A small image classifier, trained from scratch: activation gelu.
Rows from block 5 of a small image classifier, named by matrix and row number. Rows with one number belong to one neuron. Each number is 128 + 24 x the weight over its row's rms, rounded and kept within 0 to 255. All counts start at 0.
After each neuron's rows are labels from the 100 images, of 14848, where the neuron reaches its highest value: "strongest on" is what is common among them. Only what is clearly more common there than usual is listed. The data: rendered roads seen from a driver's seat, with toy cars, trees and houses. In brackets: how many of the 100, against the usual share in percent.
# fc1: MLP up (model.blocks.5.mlp.fc1.weight, 1024x256), inputs 0-255
# fc2: MLP down (model.blocks.5.mlp.fc2.weight, 256x1024, transposed), outputs 0-255

fc1.126 [111 104  75 193 150 136 106 116 112 134 106 136 115 150 161 116 128  89 142 131 111 132 105 122 103  75 131 112 154  99  86 113 119 130 120 176 128 187 110 128 158 125 137 148 146 148 146 117 109 117 136 113  98 168 164 146 159 150  95  57 143 155 130 147 155 122 116 143 151 125 122 128 146 147 120 129  95 160 150 103 170  88 115 133 121 132 126 112 111 141 149 151 148  95  87  98 139 123 147 117 156 123 156 107  93  77 121 154 145 175  98  91 151  81 153 125  96 131 151 133 131 138 117 119 135 152 123 113 127  89 136 149 131 107 158 133 116 117 132  89 125 128 146 131 169 104 138 143 166  91 145 123 122 129 124 125 128 100 125 147 151 129 100 140 143 166 137 119 130 141 121 105 151 120 119 118 107 150 104 128 213 137 117 143 127 120 221 124 146 162 163 124 126 133 118 175 128 166 143 141 130 147 114 127  74  97 139 131 143 126 146 173 137  88 138 149 133 137 152 161 117 143  84  96 120 120 118 149 142 131 109 133 109 106 127 118 120 151 101 160 110 113 132 119  96 152 177 145 144 151 142 106 113 105  99 151]
fc2.126 [168  89 155 117 115 101 121  87 142 150 108 190 138 104  94 123 158 140 145 116  93 123 188 139 145 137 129 140 150  64 115 115 109  87 137 106  68 122  99 102  87 186 137 135 132 133  86 157 138  85 140  74 158 124 131 119 120 115 122 107 102 133 144 124 128 158 131  99 117 126 144 156 152 151 166 126 138 135 125 166 127 153 114 129 110 120 128 121 160 152 118 149 124 156 142 163  90 146 113 156 104 134 127 113 126 223 142  97 145 124  86 170  89 139  83 156 134 149 148 107 128 157 113 104 129 121  87 133 159 138 139  99 124 116 100 113 133 163 108 169  97 100 110 109 124 151 110 128 142 128 121 112 105 125 152 132 133 137 139 128 131 128 157  92 155  93 104 129 115 132 119  92 154 131 159 102 117 110 149 122 119 130 109 106 140 159 178  79  90 118  92 126  95 147 151 123 118 113 185 153 119 146 115 107 105 148 148 136 153 148 141 130  83 102 128 128 153 117 126 141 124 115 138 124  94 111 111 130 120 152 153 101 162 102 118 139 131 100 111 136 117 129 115  99 116 127 114 149 121  91 171 105 141 161 146 148]
strongest on: dashed white line (75 vs 25.6)

fc1.631 [136  91 130 155  93 145 115 123 124 151 112 147 129 166 135  98 166  90  96 119 125 111 138 148 167 166 160 123 123 115  97 114 164 129  85 114 144 143 131 110 172 148  93 142 140 137 137 136 109 163 103 105 139 138 119  99 137 111 130 162  81  95 138 157 125 123 100 109 132 178 134 170 104 108 140 119 155 162 150 126 109 119 114 127 143 105 134 115 135 148 133  89 126 164 110 110  86 101 121 168 131 116 100 115 116 105 145 124 122 129 115 113 140 125 140  96 143 161 172 121 137 142 121 126 167  92 116 128 119 136 115  91 127 128 113 135  84 108 183  82 135  90 128  82 127 128 140 203 116 139 143 121 149 129 119 102  67 116 108 138 183 126 127 132 138 105  99 134 133 135 135 115  90 176 134 144 119 120 120 139 122 136 131 138 107 150  77 148 116 125 134 126 185 112 139  77  66 130 139 135 157  74 140 154 151 129 117 149  97 145 159 148 126 158 187 167 123 123  96 140 125 135 131 117 119 112  94  85 119 127 140 161 154 119 130 148 104 114 137 163 168 163  69  99 131 110 141 124 127 154 110  98 155 133 115 144]
fc2.631 [134 132 107 148 108 105 107 137  85 132 106 125 118 105 145 143 121 112 108 125  86 124 142 147 144 159 163 122 136 138 134 112 113 154 156 142 106 170  93 139  73 130 142  72 118 155 144 124 138  95 115 135 118 141  84 117  95 161 111 102 172 167 149  96 164 121 159 104 131 125 118 161 102 153 158 135 142 112 142 144 140 134  81 137 146 117 108 137 142 171 171 129 158 113 153  97 121 107 122 125 122 128 134 126 128 153 143  94 108 159 153 142 144 114 102 124  59 113  88  94 123 136 112 133 144 155 135 118  92 128 118 154 121 111  91 171 167  87 137 145 137 150 113 150 174 110 106 116 129 117 160 134 160  79 117 144 110 157 117 106 111 171  67 162 190 158 122 138 148 127 143 106  98 131 142 159 105  69 145 113 138 126  89 145 145 123 142 128 177  96 132  94 122  93 125 152 163 112 104 134 133 136  82 105 142 153 116 155 156 117 138 153 127 111  92 133 169 158 153 114 135 114 181 115 146 137 176 125 103 128 142 122 135 153 112  98 138 144 127 131 146 107 140 184 135 132 116 127 114 112 135 116 106  89 152 120]
strongest on: dashed white line (64 vs 25.6)

fc1.113 [155 150 169 156 142 153 159 129 127  97 139 143 130 137 100  95 113 132 130 147  96 149 110 105 172 132 124 121 173 125 126 126 144 113  97 173 133 113 137 107 186 107 130  91 150 148 156 129 189 122 134 161 154 112  88 131  92 123 144 145 112 125 160 128 121 131 117  99  95 166 123 143 126  89 119 135 161 105 125 132 104 117 127 129 141 153 109 113 112 122 116 114 143 117 148 124 116 139 124 144 118 144 118 105 153 116 138 114 133  90 140 140  97 155 143 113 159 160 153 140  75 100 135 134 120 123 163 135 129 139 117 110 111 108 135 128 119 158 173  93 124 152  65 192 157 122 164 142 125 176 100 106 158 140 115 126  97 129 108 159 138  85 143 158 184 121 128  70 122 128 162 130 105 136 126 124 140 147 125 113 114 118 134 107 160 127 103  79 114 123 144 170 147 113 150  85 146 136 203 118 147  94  49 126 123  78 128 133 130 108 131 122 126 116 161 115 138 154 158  96 105 125 166 151 132 102 125 143 106 126 143 180 109 126 107 116 144 123 108 142 118 100  82 123  90 130 108 128 127 135 135 136 118 152 182 161]
fc2.113 [ 84  82  89 140 144  96 128 128 132 150 107 138 119 121 183 159 129 115 121  73 177 129 131 144 124 120  86 117  89 115 160  99 123 135 141 119 142 130 140 179 100 107 129 150 146 111 134 121 133 119  96  83 144 135 113 133 112 139 154 111 114  97 119 166 132 123 149  86  90 143 133 163 129 166 115 113 133 142 139 139 139 103 114  95 117 147 180 124 119 151 188 166  92 107 114 131 117  75 119 129  91 139 143  91 159 132 127 159 176 118 117 141 160  76 131 129 125 105  89 107 176 142 108 120 165 113 140 149 131 109 130 120 140 140  98 108  95  81 122 121 108 137 132  98 156 134 107  81 118  80 124 126 125 101 121 135 118 156 118 142 141 120 150 138 119 145 123 150  92 117 137  85 130 126 164 123 131 120  84 115 121 130 141  98 102 113  97 155 143 117  76  97  99 114 132 161 124 143 109 126 152 124 147 118 133 136 118 119 145 119  97 120 119 103 168 149 130 151 104 145 141 149  86 131 110  86 102 154 114 154 155 138 165 165  98 104  99  79 162 166 108 165 112 161 136 108  92  80 138  77 142 128 136 135 135 142]
strongest on: bends right (78 vs 33.1); snowy verge (60 vs 33.9)

fc1.520 [113 117  88 140 165 148 125 120 117 105 121 114 119 113 110 106  94 148 168  97 113 142 170 112 118 112 117 135 134 162 144 164 129 138 124  60 159 134  87 128 102 100 173 181 117 111 158 152 149 114 117 168 116 100 145 168 122 128 132  71 126 124 129 126 154 130  94 160 133 114 107 129 164 119 135 141 122  84 111 124 140 136 149  88 120  95 115 232 123 121  94 140  99 120 141 112 143 118 126 139 112 120 171 166 107 150 145 124 131 132 112 134 107  92 120 126 144 155 147 129 147 115 104 149 153 126 110 162 118 169 124 165 107  92 128 160 143 138 126 166 123 114 141 137 106 156 144 150  88 125 149 127 140 149 146 150 165 158 136 150 122 131 156 142  98 121 126 160 130 135 107 165 141 119 111 117 139 135 118 137 147 120 159 147 160 117  55 114 159 116 126 133 144  87  92 100 165 126 134 110 113  83 109 145 100 106 146 119 103 138 170 136 125 121 127 121 128 118 116 128  73 135 123  92  58 138 105 107 122 121 140  99 117 146 136 122 190 159 148 119  92 160 140 150 139 104 103 141  99 127 134 141 118 145 175 111]
fc2.520 [113 115 121 118 145 110 121 154 120 145 150 111 121 106 152 147 111 157  84 110 122 130 112 162 128 137 130 162 125 165 125 104 159 115 122 152  97 148 152 124 136 134 162 116 108 131 144 146 178 125 187 140 130 161 161 156 129 161  87 132 107 147 114 163 154 111 135 102 140 150 136 151 110 149 135 124 140  85 124 122 151 155 130 121 174  97 144  98  90 159  84 101 127 128  93 112 123 117  91 118 121 163 114 180 176  95 119 139 108 130 144 127 101  98 145 114 143 172 164 145 115 137 119 132 100  99 134 100 139 129  99 101 117 122 126 102  56 127 129 139 128 143  90 160 145 148 159 146 214 140 120 119 122 119 158 145 113 138 135 138 104 175 189 109 120 140 142 127 142 178 119 109 160 110 158  88 112 115 133 130 147 156 147 120 157 103 124  91 118 145 139 110 136 143 152 137 126  95 132 175 122 133 108 135 164 145 122 151 124 141 131 143  98 101 129 131 123 129 117  98 113 122  40 142 138 123 130 134 129  36 126 126 104 124 127 132 157 110 119 115 113 103 124 134 185 149 158 143 122 115 155 116 132 132 139 142]
strongest on: crossing stripes (56 vs 25.2); solid white line (56 vs 25.3)

fc1.204 [110 154 148 113 151 107 141 138 110 144  78 114 111 141 150 115 120 144 119 141 109  39 120 138 121 111 116 166 105 122  96 120 117 141 109 160 118 133 103 145 135 145 128 111 106 153 106 129 124 162  92 163 141 149 140 155 150 108  98  94  92 136 159 110 159 142 135 156 107 114 147 119 153 121 152 110 125 117 106 142 126 186 136 129 122 155 124  71 125  95 195 146  94 147  95 165 197 116 107 172 139 175 104 116 105 141 118 188 107 149 125 140 154 112  91 131 161 142 148 121 120  89  92 107 105  97 153 121 102 123 162 183 128 147 105 122 153  86 145 130  77 129 122 113 142  92 128 133  58  93 109 104 165 121 116 147  94 135 152 147 101 158 126 144  99 156 114 158 141 150 129 151 149 137 103 129 127 138 112 157 149 140 128 117 125 138 120 128 138 121  88 149 134 104 143 107 126 174 119 140 128 134 113 106 126 140 113  95 152 142 145 107 136  93 171 130 134 114 117 157 152 158 190 140 136 116 141 120 148 107 114 143 147 147 144 126 120 124 185 167 122 140 107 126 104 120 128 121 117 164 129 121 145 154 125 109]
fc2.204 [146 124 139 158 111 142 133 105 138 139 121 132 109 100 151 113 154 122 121 142 114 127 111  98 123 125 114 135 142 157 111 176 145 118 110  83 116 137 111  70 123 108 133 168 142 146 113 129 107 109 161 173 115 110 103 110 167 142 132  85 159  86 110 113 156 139 136 141 143 132 138 120 128  96  99 136 120 150 189 118  99 114 109 114 129  87 114  59 152 110 101 100 117 122 139 125 188 134 136 129 136 185 104 188 119 138 122 148 130 130 159 141 115 127 131 134 189 166  71 134 114 124  86 133 134 119 124 134 121 142 144 176 130 136 139 115 115 149 116 145 120 108 140 138 143 128 151 147  67 142 167 121 126 130  83 138 174 133  91 136  99 137 159 104 111 103  97 115 119 166 126 126 124  98 107 133 145 142 117 155 107  87 122 134  86 114  80 113 112 134 117 187 129  74  87 110 134 148 135 165 141  99 157 135 130 128 135 140 158 102 143 136 144 128 113  84 137 133 109 145  95 119 162 134 140 132 164 130  83  41 110 149 117 112 141 120 127 136 134 137 148 104 138 120  88 149 103 104 131 124 124 118 147 151 126  91]
strongest on: dashed white line (99 vs 25.6)

fc1.308 [134 148 145 132 123 152 104 106 170 152 108 149 119 130 138 171 118  84 183 134  68 133 123  92 148 131 129  81 126 116 134 106 123 124 124 125  87 119 151 147  92 101 149 123 113 124 179 140  81 102 141 127 111 125 121 127 138 137 134 101 122 100  94 116 116 151 143 140 104 103  93 168 134 165 141 150 140 137 142 116 151 155 140 157 122 135 121  97 158 159  63 157 103 112 108 140 134 113 107 114 151 118  92 105 189 102 152 116 126 167 144 149 109  80 100 131 148 122 124 127 105 132 128 134 122 145 142 101  93 120 124 129 149 132 108  87 133 150 118 102 136 127 131 109  70 161 103 124 153 121 160 125 137  95 147 100 120 103 140 132 130 112 113 128 166 128 185 120 162  97  76 133 149 143 100 150  96 135 112 162 164 130 130  97 153  94 144 143 113 128 155 146 157 145 143 117 115 171 153 201 134 164 119 103 144 118 132  92 140  99 119 128 150 102  87 110 135 168 145 114 127 119 132 113 142 131  80 137 125 176  95 125 127 103 117 108 141 165 145 179 133 114  85 167 162  94 127 112 150 138 143 115 143 146 161 129]
fc2.308 [127  96 110  98 177 132  95 161 124 114 135 144 128 137 111 119 122 156 140 119 156  69 155 114 160 158 120 114 151 126 110 133 139 134 124 158 133 162 141 154  96 119 117 132 129 128 129 135 112 139 144 141 115 130 123 141 125 116 123 124 102 114 111 125 125  83 103  80 116  81 134 162 109 125 143 135 138 136  93 147 123 178 145  89  97  95 147 112 165 120 101 122 134 131 103 107 159 168 131 113 171 110 129 120 116 148 140 149 113 100 126 133 146 130  98 128  98 175 120 122 144 100 118 161 129 126 128 148 106 134 107  91 106 114 134 149 145 115 108  74 125  77  97 136 148 104 104 175  97 113 101 142 127 136 141 143 153 151 113 127 107  64 174 166 128 130 139 126 108 100 183 144 109 135 104 135 150 129 140 104 211 143 118 118  97 127 120 150 148 207 141 123 107  86 150 119 147 113 114 106 133  95 119 133 162 136 147 171 164 107 167 181 106 122 147 121  99  80 118 102 174 102 141  97 102 107 140 107 149 122  92 137 144 127 115 154 106 106  92 149 128 127 180 108 118 118 129 149 132 119 181 159 123 139 127 147]
strongest on: bends right (94 vs 33.1); vehicles: zero (32 vs 12.5)

fc1.681 [ 83  87 129 138 131 146 133 148 181 118 103 107 140 146 148 163 147 173 130 117 115 156 128 152 153 107 157 120 137 143 150  94 145  99 152 139 139 123 137 153 142 111 130 160 122 108 155 134  94 108 122 130 144 180 160 174 142  88  93 181 109 108 126 100 103 127  90 192 143  83 152 129 143 172 129 166 117 112  99 114 142 132 108 125 115 137 131 118 145 103 131 144 109 128 123 121 143 102 133 180 105 136 105 126 161 141 148 116 112 117 148 170 141 126 138  66 128 135 146  69 124 122 142 138  72 171 149 148  97 150 146 157 115 109 124 115 136 120 118 115 132 179 128 123  93  99 171 122 164  99 103 153 113 140 135 132 176  93 125  90 149 122 124 123 155 131 123 124  72 137 148 104 117  88 134  88  94 128 132 186 132  82 115  87 109 121 120 139 153  94 109 156 142 111 120 121 139 175 106 131 127 105 126 112 112 189 149 131 132 116 132 132 138 127 108 112 117 155  88 121 131 102 142  84  82 125 125 135  95 136 130 154 128 135 161 150 119 112 115 137 112 113 107 123 123 112 169 112 123 154 169 134 122  95 101 119]
fc2.681 [119 140 171 116 144 122 127 113  84 110 141  95 118 123 128 127 113 161 110 123 150 133 160 122 165 181 137 153 110 114 120 129 147 141 155 110 140 102 129 113 127 159 156 132  99  96 114  83 146 147 121 122  94 127  82 115 166 134 131 139 141 128  87 128 152 153 127  73 106 101 174  77 137 113 153 143 148 126 190 130 143 124 122 130 109 128 123 142 102 151 104 116 145 174 107 161 148 105  96 120 143  48 159 139 145  97 174  71 114 156 116 101 164 115 155 102 162 173 105 113 103 139 123 118 130 127  89  83 130  80 120 163 141 108 144 131 136 108 117 124 112 163 105 117 142 100 164 122 107 138 105 111 125 146 122 128 144 173 134 139 106 136 121 135 126 132  93 124 137 106 122 124  94 134 149 193  65 161 150 102 139 107  84 192 145 109 163 118 136 151 124 156 151 149 138 146  95 127 138 106 132 110 162 149 112 119 122 123 111 101 117 136 116  90 148 127 111 135 164 132 100 142 158 156 163 106 138 136 110 162 129 143 128  96 141 110 159 108 140 135  86 126 128 149 124 131 170 113 136  93 127 135 128 135 139  95]
strongest on: bends left (62 vs 34); snowy verge (61 vs 33.9)

fc1.478 [133 134 161 150 166 151  95 121 137 133 126  90 122 100 135 132 168 162 164 157  89 148 138 110 110 108 143 115  91 138 127 110  79 126 127 144  95 149 135  94 135 166 163 118 177 143 120 131 125  86 158  86 116 123 125 118 110 100 129 114 104 113 122 167 133 135  91 170 116 106 169 127 165 169 117 115 140 130 134 133 164 148 112 146  90 105  96 139 137 100 107 149 139 125 131 141 102 136 108 129 103 156 118 159  86 174  86 131 140 103 146 131 143 118 124 119  97 146  98 159 142 130 108  87 120 130 160  91  94 141 107 141 155 145 185 111 109 110 144 108  92  91 128 172 133 121 126 123 128 105 120 119 133 131 120 114 126  78 118 153 166  88 131 146 158 118 100 155 130  79 105 130 140 130 114 163 112 172 133 144 126 104 113 103  98 137 133 107 137 146  92 148  79 146 128 133 112 146 131 147  89 124 137 163 121 133 129 156 136  61  91 168 106 133 119 105 146 111 132 120 112 128 132  94 152 112  81  62 127 130 146 148  88 153 134 127 105 129 170 166 118 144 118  78 132 145 127 152  83 130 165 137 145 113 103 143]
fc2.478 [127 124 163  98 119  93 130 131 165  88  94 149 122 135 105 114 158 171 138 152 125 161 106 115 136 109 183 154 125 166  87 182 133 108 117 118 138  88 115 132 189 160 119 123 130 116 161 143 134 146 138 167 139 122 175  99 119 142  81 139 134 127 117 131 136  76 141 136 175 141 161 158 158 115 151 142  85 151 110 142 139 176 110 169 137 173 182 116 132 135 154 146 150 115 154 123 110 122 133  90 143 121 104 140 154 108 129 119 109 138 134 182 179 116 113 105 151 123  61 129 148 147 154 115  90 118 108 172 153  98 116 130 148 119 131  99 140 144 179 151 146 134 133 163 129 116 151 149 164 113 152 131 158 152 129 142 130 142 143  87 122 148 161 127 134  88 110 167 139 123 112 117 155 125 133 138 117 168 134 129 157 134 114 129 108 123  92  84 123 102 164 114 118 137 176  97 161 134 137  74 135 119 132 113 122  91 160 126 146 152 147 116 150 141 144 121 132  97 125 112  95 108 122 125 139 120 154 100 126 178 129 141 136  72  92 113 113 141 110 128 152 158 156 131 156 134 126 122 157 116 125 130 104 117 125 159]
strongest on: bends left (72 vs 34)

fc1.300 [135 144 118 142 113 136  91 124 142 114 148 137 130 129 106 151 139 112 147 133 110 170 131 115 134 155 118 140 139 111  95 142 138  96 118 146 114 117 118 136 119 123 110 108 107 132 164 108 205 172 138 161 130 156  72  99 127  94 140 121 112 120  96 158 129 182 130 170 139  90 101 114 147 107 126 104 115 128 144 142 128 146 110 126 141 147 152 129 140 116 149 106 124 130 158 121 133 106 149 121 154 146 105 141 139 125 109 138 127  76 123 141 141  97 172 121 169 166  63 154 135 162 126 141 134 137 124 128 127 113 128 108 152 167 142 142 152 127 124 108 135 140 150 128  87 125 134 127 171 139 158 137 134 106  95 101 131  80  98 142  94  99 127  95 141 195 182 113 157 161 113 101 133 174  97 148 117 122 136 125 150 134 102  76 109 114 108 124 119 184 100 157 147 100 119 138 138 130  83 130 124 163 106 125 138 136 158 134 142 118 143 109 151 133 104  78 103 172 106 100 135 119 147  93 112  99 140 149  81 129 161  99 154 128 122 147 123  93 134 127  96 137 133  91 116 114  79  99 108 101  87 169 111  72 155 166]
fc2.300 [122 139 140 143 104 121 129 109 141 148 110 112 152 135 128 129 149 138 148 109 128 143  90 155 134  96 114 103  90 112 164 123 146 115 144 113 112 132 107 151 142 108 105 133 121 129 150 125 110 134 127 157 164 119 144 119 149 164  85 125 172 143 154 112 134  88 161 164  93 117 118 149 115  92 119 157 169 116 117 104 139 116 139  99 112 126 131 181 148 149 133 116 133 129 136 132 130 168 125 107 146 143 153 134 111 105 103 102 118 114 150 144 135 164  78 149 129 112 118 133 129 152 102 167 150 146 127 131 112 155 150 131 132  69 187  93 135 154 115 164 125 118 122 139 140 154  93 178 128 123  78 120 105 104 128 157 111 118 106 135 110 117  97 136 145 124 132 167 104 167  97 144 129 136 101 116 136 117 113 128 178 144 138 164 127 152 126 105  45 144 127  79 126 114 156  99 140 134  91 177 174 119 126 106 158  71 101 118 131 144 102 150 121 100 173 115 150 125 108 174 121 114 114 134 126 150 120 128 194 121 147 160 166 127 138 120 129 134 146 187 157 118 111 145 146 115 140 134 133 176 188 151 107 177 162 139]
strongest on: bends right (92 vs 33.1); snowy verge (66 vs 33.9)

fc1.487 [149 102 116 148  97 132 101  67 193 157 106 166 114 126  87 158  83  84 149 128 109 153 150 141 126 136 127 123 121 123 123 128 133 139 132  91  85 108 125 147 148 111 164 125 142 118 122 179 122 142 148 127 112  95 123 135 103 105 125 119 129 155 120 150 149 133  97 193 126  90 132 183 106  98 113 130 120  82 123 129 141 125 136 113 152 116 111 104 123 108 173 158 112  92 132 149 137 135  90 160 108 104 126 139 145 121 131  94 102 103 145 108 100 138 119 113 103 122 185 151 120 147 113 167 128  95  89 117 161 135 166  80 123 133 145 116  93 109 154 136 167 154 137 146 137 153 143 107 103 158 158 164 116 134 138 105 172 142 136 138 133 138 137 162 136 166 106 104 114 132  86 110 138 164 150 116 120 116 135 109 170 126 116  95 106  89 141 103 106 104 112 124  94  48 141 137 149 113 121 119 117 132 137 126 141 113 108 124 129 111  97  96  77 151 109 137 133 112 104 128 127  93 123  59 137 142 125 119 119 120  82 102 109 100 105  86 113 117 135 116 123 112 132 140 113 158 122 116 132 104 128 102  92  99 168 160]
fc2.487 [131  86 128 113 166  98 124 147 142 113 154 142 129 131 142 129 140 108 153 161 121 123 141 144 123 139 181 136 147 142  94  84 151 134 168 120 127 125  76  98 124 130 138 119 112 110 181 130  77 114 149  97  99 133 151 117 131 135  85 151 128 109 120 100 143 116 126 112 174 147 116 101 176 148 158 118 131 132 133  97  78 153 110 138 108  82  97 143 134 125 132 112 139 100 125 122 162 136 148 155 132 141 144 128 122 139 110 149 126  77 119 146 138 130 115 138 144 139 114 152 190 132 132 110  96 137 126 144 134 142 142 146 113 101 162 177 156 150 135 113  74 113  93 143 163 132 147 164 104  95  97 128 106 150 135  92 129 120 108 146 149  95 159  99 135 106 138 159 162 118 138 116 159 126 146 131 135 154 155 144  85 137 147 157 156 149 151 106 111 181 150 106 166 142  97 140 134 169 150 154 146 138 126 147 138 182 116 131 124 183 169 140 157 119 162  94 120 112 134 132 136 122 148 223  96 181 176 114 146 124 139 156 157 109 128 132 160 148 137 126  96 137  95 119 123 106 113 122 161 138 149 113 126 131 130 100]
strongest on: bends right (69 vs 33.1)

fc1.488 [123 120 135 126 125 158 102 141 135  84 133 134 104 158 175 139 120 141 145 115 132 145 150 140 138 122 118  96 115  80 122 138 102 112 137  62 113 164 138 157 163 162 126 166  73 125 124 175 149  70 154 124 131  92 134 109 197 124 145 135 102 126  81 175  86 116  85 108 124 148 124 101 143 115 115 128 107 121 170  96 154 117 146 138  95 119  73  62 135 114 121 134 138 160 132 132 154 126 134 123 132 110 108 122 135 140 158 130 117 118 114 104  83 143 141 122 105 133 164  73 134 113 162 128 118 114 144 139 136 142 115 147 124 150 153 139 158 146  77 150  99 150  99 141 148 125 154  91 128 106 140 153 129 118 116 113 117 136 129 150  79 160 148 154  89 144  92 133 118 121 144 126 160 133 133 168 117 148 132 134 155 125 123  95 155 153 132 145 134 133 107 118 124 144  82 134 155 115 131 135 118 124 113 169  94 113 135 124 134 137  98  66 146 160 165 124 103 101 133 148 127 138 145  94 135  61 136  68 150 141  83 164 115 122 125 146 112 128  91 130 141 136 155 132 139 121 133  96 122 138 142  77 129 157 118 137]
fc2.488 [135 161 117 145 118 152 122 121 114 164 154 128 144 109 137 118 167 126 135 143 137 115 144 100 134 151 144 112 150 129 128 107 136 134 139 150 150  97 150  79  92 102 131 137 138 105 120  98 182 110 136 103 134 150 127  94 135 146  81 193 129 139 154 117 147 138 184 176 138  81  97 106 124 165 152 142 143 148 119 169 114 133 114 113 166 110 143 144 108 137 103 185 163 123 103  99 138 148 131 119 130 154 130 192 113 155 108 145 162 153 140 146 102 147 138 178 144 157 162 149 136  97 126 125 140 158 135 124 179 161 135 176 141 144 122 153 103 156 104 150 119  95 138 147 103 138  68 103 172 136 109 135 135 150 137 159 195 103 136 152 133 123 134 123 142 115 113  78 158 126 132 111 101 135 104 127 126 114 132 117  98 107 147 151  87  90 138 113 147 128 110 172 109 119 150 118 163 139 132 142 138 106 120 106 128 172 121 123 119 134  90 120 109  95 170 128 113 130 123 132 145 132 130 172 153 193 176 137 110 127 111 119 113 160 103 127 143 145 101 132 146 166 167 108 134 152 132 163 173 142 131 123 108 140 133 130]
strongest on: crossing stripes (61 vs 25.2)

fc1.76 [136 113 175 130 130 150 143 155 159 125 106 136 118 111 110 117 107 147 145  86  90  94 103 138 161  91 125 132 141 158 130 163  89 117 132 113 101 125 154 113 115 134 126 107 117 129 134 150 141 143 123 119 169 130 128 120 113 108  87 124 174 169 110 128 100  94 141 148 158 117 170 135 138 136  81 167 110 157 136 178 100 164 113  92 140 133 140 138 173 107 102 147 132 105 115 112 110 145 131 162 128 154 144 101 126 141 131 171 172 138 101 107 112 150 174 142 141 122 153 137 113  99 156 105 108 114 109 161 125 115 109 108 155 147 139  88 122 109 112 106 137 123 111 172 122 148  97 162 141 113 126 152 176 126 129 148 116 126 119 142 125 131 140 164 109 118 142 194 159 120 138 119 158 132  87 150 131 154 137 116 129 115 100  77 140 145 153 134 141 132 148 147  89 146 189 149 145 113 175 164  99  95 103 145  90 127 133 130  83 125 133 137 160 111 125 148 120 127 138 117 133 144  61 138 150 117  75 110 150 144 137 145 105 149  48 140 126 146 110 135  76 135 147 157 127 172 104  89 140 117 111 171 118 135 133 128]
fc2.76 [ 92  75 157 144 119 111 107  95 123 134 114 122 146 169 142 143 150 147 118 153 143 115 137 159 105 100 101 142 134 103 113 132 101 159 132 145 149 113 152 132 156 152 123 149 145 129 141 153 163 134 135 132 116 154 101 156  91 107 138 158 116 100 106 148  86 122 135 154  99 126 151 140 133 144 148 173 119  98  72 145 172 170 129 111 148 103 104 142 124 114 107 141 121 146 156 132 154 158 103 141 127 129  82  91 115  87 141  79 140  96 132 174 114 123 103 145 137  94  99 161 100 138 108 153 124 175 122  99 120 151 140 120 144 130 140 137 137  61 136 172 161 147 182 176 161 124  97 160 125 111 121 154 136 170 147 141  74  84 105 107 102  98 143 123 142 148  78 115  67 139 152 120 108 102 154 146 114 165 125 149 139 133 130 112 168  61 124 106 111 143 105 121  69 114 133 157 135 138 143 131 105 143 127 145 125 149 144 128 146 125 114 157 120 110 109 113 119 110  96 118 115 115 117 141 136 127 112 111 150 116 102 174 107 129 155 122 110 111 139 141 103 154 148  93 121 133 130 163 121  98 152 127 114 173  88 118]
strongest on: bends left (60 vs 34)

fc1.248 [150  96 137 149 144 168 122 144 136 110 133 107  94 126 133 105 117 103 142 151 158  99 124 127 148 133 107 110 108 129 146 111 145 121 131 138 133 112 132 144 141  63  73 118 128 125 120 150 126 114 102  99 131 120 165  89 158  86 131 155 154 142 110 142 143 147 110 132 169 109 155 107 101 126 162 156 101 135 103 142 112 113 157 140 128 154 203 124 227 121 131 126 142 133 135 126  83 121 133  93  99 117 119 161  97 169 144 140 146 209 113 160 101 120 114 196 131 140 153 127  95 102 130 150 156 142 185 152 169 136 151 140  66 142 123 126 105 123 110 117 148 130 128 153 131 134 134 110  73  96 116 120 130 126  87  96 138 129 137 132 110 110 132 104 142 117 104 132 160 171 115 119 153 129 138 159 125 106 139 112 132 143 113 126 100 167 130 128  98 176 102 146 153 156 122 111 131 163 107 163 156 124 102 130 187 144  92 107 114 122 136 134 119 104 142 118 150 117 138  73 170 129 114 132 104 119 143 130 139 131 128 136  91 125  96 107 141 122 109 161 118 144 126 101 118 119 158 127 104 103 124 151 135 129 150 105]
fc2.248 [ 98 140 169 154 102  84  67  76 106 112 105 122 130 134 115 145 153 174  80 115 158 133 109 137 144 106 158 161  81  96 110 118 110 133 136 120 162 142 108 158 142 134 167 145 132 135 145 111 155 127 136 105 147 150 182 116 138 114 128 161  72 134 120 147 119 120 124 123 123 152 129 136 138  93 129 128 123  94 108 140 136 132 143 104 119 157  99 188 140 135 119 130 134 100 137 115 153 138 116 140 140 163  79 126 147 123 121 130 102 124 124 101 126  95 121 111 188 144 141 100 151 150 120  95 168 130 125 110 140 104 138 109 137 146 136 140 171 104 153 113 166 122 140 183 117 102 120 142 133 144 126  92  83 115 103 146 125 127  64 105 156 120  49 130 104 126 147 141 124 114 157 154 129 110 144  95  98 127  90 122  96 183 131 119 125 129 114 115 151 104 127  91 134 161 150 133 106 141 154 147 133 108 124  82 113 114  91 129 130  82 155 101 136 166 138 101 122 108 145 110 158 159 107 116 140 124 102 124 126 150  88 134 133 117 112 107 165 107 129 162  96 155 115 127 116  72 137 122 121 120  70 102 117 135 122 160]
strongest on: bends right (95 vs 33.1); vehicles: zero (34 vs 12.5)